From a checkpoint of a small CTC audio transcriber.
Model: waveform 16khz input, arch crnn, activation prelu.
Training: soap at rate 0.0013, 3300 steps, batches of 64.
Data: trained on short made-up English sentences, spoken by a formant synthesiser in many voices, 26041 training examples, 8.1 epochs.
Rows from block 4 of a small CTC audio transcriber, named by matrix and row number. Each number is 500 + 40 x the weight over its row's rms, rounded and kept within 0 to 999. All counts start at 0. Numbers have three digits each.
After each channel's rows are labels from the 100 clips, of 14976, where the channel reaches its highest value: "loudest band" is the band of the loudest frequency at the time of the peak. Only what is clearly more common there than usual is listed. The data: short made-up English sentences, spoken by a formant synthesiser in many voices.
# conv: width-3 conv (model.blocks.4.conv.weight, 240x192x3, standardized in use, each kernel summed), inputs 0-47

conv.88:397529517517577531541496456473479476520460544474445563493503518542479461449555511510505449463531549557526456571430462503505519440461461426504524
loudest band: 250 to 500 Hz

conv.211:460538444528543483423514526507537571549477510536549460496453521505529439483449471529498494557547468494517506545508463579455444505507471447533494
loudest band: 250 to 500 Hz

conv.145:535444485497515467414566508430445505493546441500471504530416514470446472454438496545452447488436492558509539495388538514515492500486536516500483
loudest band: 250 to 500 Hz

conv.54:506400516454560448589481493531484536515479521514626476559579378481428482467491509506479484467560542527484520538455544555451513486480513453490483
loudest band: 500 to 1000 Hz

conv.185:514517525496564510476520470527474565490563460519507463488432600555481455507494533536490499490521511501390590411504489456474447515481543468514489
loudest band: 250 to 500 Hz

conv.231:444514530524498505426484532522539525535568452525490521521505477520395514493462483535475543504581495455465470458513449489508399473486487549482402
loudest band: 250 to 500 Hz

conv.104:484504601518558529503460489460539481542548501595466445455509484484507529514474545515557480476535554523491511558535505442463465555459490389510479
loudest band: 500 to 1000 Hz

conv.29:433476457531536532551548538477484436455470547473439571537500522476521431490416497491550458519446517585511473487453467541556507544524477496520490
loudest band: 2000 to 4000 Hz

conv.59:506441512442494477516493511491532522444601478515497490521469454448484492558492511508558544446466536518453507530526517519459471474519452500530538
loudest band: 2000 to 4000 Hz

conv.39:561424489542492539525553483549537519544465512444541535505458518467479459486521532439522506527450511556546512524507497515475504507542590567502402
loudest band: 4000 to 8000 Hz

conv.189:464486509566447459492551501473549523440514453565456431520522492487472538474528480507486559513513536489515522506494518563529506487526483513506497
loudest band: 250 to 500 Hz

conv.201:471503419429467422533444533466513475570452550548485500534531487494459452520405498483435505461546573523497505475508525475533497504458496497457500
loudest band: 500 to 1000 Hz

conv.10:568490532535460464536509531475486472540536469528488483538529466508499481489510524488526473481561515592477479482522500442559556527493505485519529
loudest band: 4000 to 8000 Hz

conv.7:510540547567479508477451438520547442471492512564482469528500476389538496496506442552525530500527494528437443454589568468454469510541528440445446
loudest band: 250 to 500 Hz

conv.174:451473540484502466506475481533468559512477473502523510490458474450513498469478533530539504501514583488549533566495515459573455543567496590517489
loudest band: 250 to 500 Hz

conv.196:490449533572478489553532538523514420489513481511526488483498482413540496447466555468442555531534538475498469473534572505455448564483562479498564
loudest band: 250 to 500 Hz

conv.164:472572472517506522477444490426538520432509512534510553517494543563575567478538466490530535484463455519481523495587469528525446530467446471592512
loudest band: 250 to 500 Hz; 500 to 1000 Hz

conv.142:408548532548534468504535564532466486595526478482502503528513509487510491499451485523501546467459468493564526475501515519460546447441512592424461
loudest band: 250 to 500 Hz

conv.24:520469505476504469456490512560494507543504547493507489496446505508586481486461494466488527473509441544430459496506488483523523499547506466436417
loudest band: 250 to 500 Hz

conv.144:524513489544454572569513486462493505469522464548423581444474431589519438512490540446481442467450497512541445458519484541549462517545469480512582
loudest band: 250 to 500 Hz

conv.198:455501448479454427419509508538475526452509406521497413492554543503442429450476493511458454485592550510478508534469527492457490541504455468530593
loudest band: 250 to 500 Hz

conv.232:554502540474458488523513481534429507547506487462489509566538501499460483432552507450537485504531463504472511459530461482491524527499425454542555
loudest band: 4000 to 8000 Hz

conv.226:475496486467448473501484523488431465527545539516395531474501494489485449394482488479476512458535571502421441467442509448569530406497445491478517
loudest band: 250 to 500 Hz

conv.102:442453502460466586509465438538552440442461554573508521502537508493507513514490519494479558451524476469434492479434502425483463459454472524542401
loudest band: 250 to 500 Hz

conv.126:473482472495463561538543510520595450495477481444503534591545491524503566467510499485504510516420582560470506482528457516569459505519500507515459
loudest band: 250 to 500 Hz

conv.147:510546464556501505561467514483474506534559496487475439567524494585466526406485507507520451475474485506479486515555518429546441555455493459440476
loudest band: 250 to 500 Hz

conv.114:539500576538517539554495520546533471525401535510506487542433512552464456515550553458588556476559551558536538409477498492570534482503516551518448
loudest band: 4000 to 8000 Hz

conv.109:506482459512511477517528405434520457536505448496529504462502520491423502487470462497467526549560476549467591511548424534534566538492461526479481
loudest band: 4000 to 8000 Hz

conv.128:508470568533536443511437508472556485499511501497587532509476510487523477504499525480502500434394465489445579586520550481493444441565573446477493
loudest band: 250 to 500 Hz

conv.97:511549463464495518457516485444525469548465552437576486510474486500534468501528612450435477452494486484497520466486475507469517461604465485481440
loudest band: 4000 to 8000 Hz

conv.183:430481499491512411522457576508439552485461511549519508459550483502557465561536523492526446465498558501496549475541516460541519566494494526432461
loudest band: 250 to 500 Hz

conv.75:500507474505463497480552517494552553477465433444573576532478472459520513483443471472476510574549591505534545477468439452511494489526502509521549
loudest band: 250 to 500 Hz

conv.105:503490470546429488442403508463477452517489463421540491500505481478500417518505499564502455500558496508515510537503480477555483547536446475499530
loudest band: 250 to 500 Hz

conv.28:547467428463531565523445525471531465524458440444412581453503465498459471577526510550572505496537506571510522492506462489488516472536521431500540
loudest band: 250 to 500 Hz

conv.156:488558555499479485474487514557511510471545482498465564523516512497592538465510504512557518549455448468505485496533452463581468540496525481512525
loudest band: 250 to 500 Hz

conv.76:469449432505463480531528527597564478542492615478497569493526473455450494487499469539521417481489540564433498525510442485476512467448487474514543
loudest band: 4000 to 8000 Hz

conv.217:521488416500452484584500549515487506539516541397543513525598538511507497534439428448527480434539549570410518510494491542525469516550492428532445
loudest band: 250 to 500 Hz

conv.176:422477542467494498514535457478539599546547443506466544542491432451491451548552496463508508420447495510462526509499486451536544461513511514512459
loudest band: 250 to 500 Hz

conv.206:426508424566481590513448411424482440475484456489465500534490512542477454443458495479482503556448525519493532584441542571485507490525442507583484
loudest band: 250 to 500 Hz

conv.119:564471497529407512471500476516545517499451499527482513562527450475505491470481544558444527491492512568501493474486472479527540560531487531480504
loudest band: 4000 to 8000 Hz

conv.67:519553465485484521502583464505535563502534452533498488497549443514501513441460517539444487543535492457523475474362403459502524511511532448502491
loudest band: 250 to 500 Hz

conv.184:510449461494545534512411561479396526559539567508542463553524453470548498545465539513526581373487562467441499536501468509505504459463455502496523
loudest band: 4000 to 8000 Hz

conv.1:533468428521487510522448507561406584433514517436509546441528484487558469471474455464545496576499496520483413558523482534562576517443512493536597
loudest band: 4000 to 8000 Hz

conv.186:469503491480569526454455514466457521545539505471571471436566498551535606473491486447457495488448515484486513506466490450423441440525440467511470
loudest band: 2000 to 4000 Hz

conv.36:582531518491472511448540530436505544472448511513420438470546465490492474485502512505492577523505446553503509509483524554482417484469523484381541
loudest band: 250 to 500 Hz

conv.234:445521475450509448541579539461507566513527541418490566520472495447545535565527457429418514540499417500561485484540450509522489425491482500471465
loudest band: 250 to 500 Hz

conv.167:510508480548493500625516517487418483476515459484516519476492469433499455538566473535484506471545381517521498495481494458479500518492510424525511
loudest band: 500 to 1000 Hz

conv.85:499472504577536491511538539429540453545470428567510522506472497427551551482581510432455564487513498475468480491514468499479453498445580491514524
loudest band: 4000 to 8000 Hz

conv.165:449539509541526523459458473483439479526496493536441447523495517533564466504516472555502451536485573546583458540506525565538479483480544460526540
loudest band: 250 to 500 Hz

conv.9:607434472488508496456522566522470521447530561554455514514466453471539538422472534460447618518535439508520486522528577501508490463516514455529473
loudest band: 250 to 500 Hz

conv.204:491520463429578460446476501513505487514583565432475489581440514489512505443461484517508503503519494476456532504469459454473539547474501524496505
loudest band: 2000 to 4000 Hz

conv.193:458527346440522386436476465470505469486511483475497517451533538553444469428486538451471479503457550460555508453535441527518487497529467487478523
loudest band: 2000 to 4000 Hz

conv.0:467431458537548430380487506512446454573467491542512444449454499487499539542513529534444509522502429562536489506513528560464421515510512485484501
loudest band: 2000 to 4000 Hz

conv.78:501572483489495526504430453448529484452444517498454500513490488566440477482427573528440483490522561465478496461517509502438521533562539510560529
loudest band: 4000 to 8000 Hz

conv.111:524492494483527480509535487533479525542559559577543526512508555516470500472489500446545490503526488529496484456547394557479578503530464527502478
loudest band: 2000 to 4000 Hz

conv.27:532453541525538544524466530517419524466587486499478476567514525513473523468492447506520510508431424496480527514475523513421512408454587455389509
loudest band: 500 to 1000 Hz

conv.32:463480395513469481507456494526494553449539532536462544545496498531444600503504505526495473530461496539490511517474514442519555482427518538485535
loudest band: 500 to 1000 Hz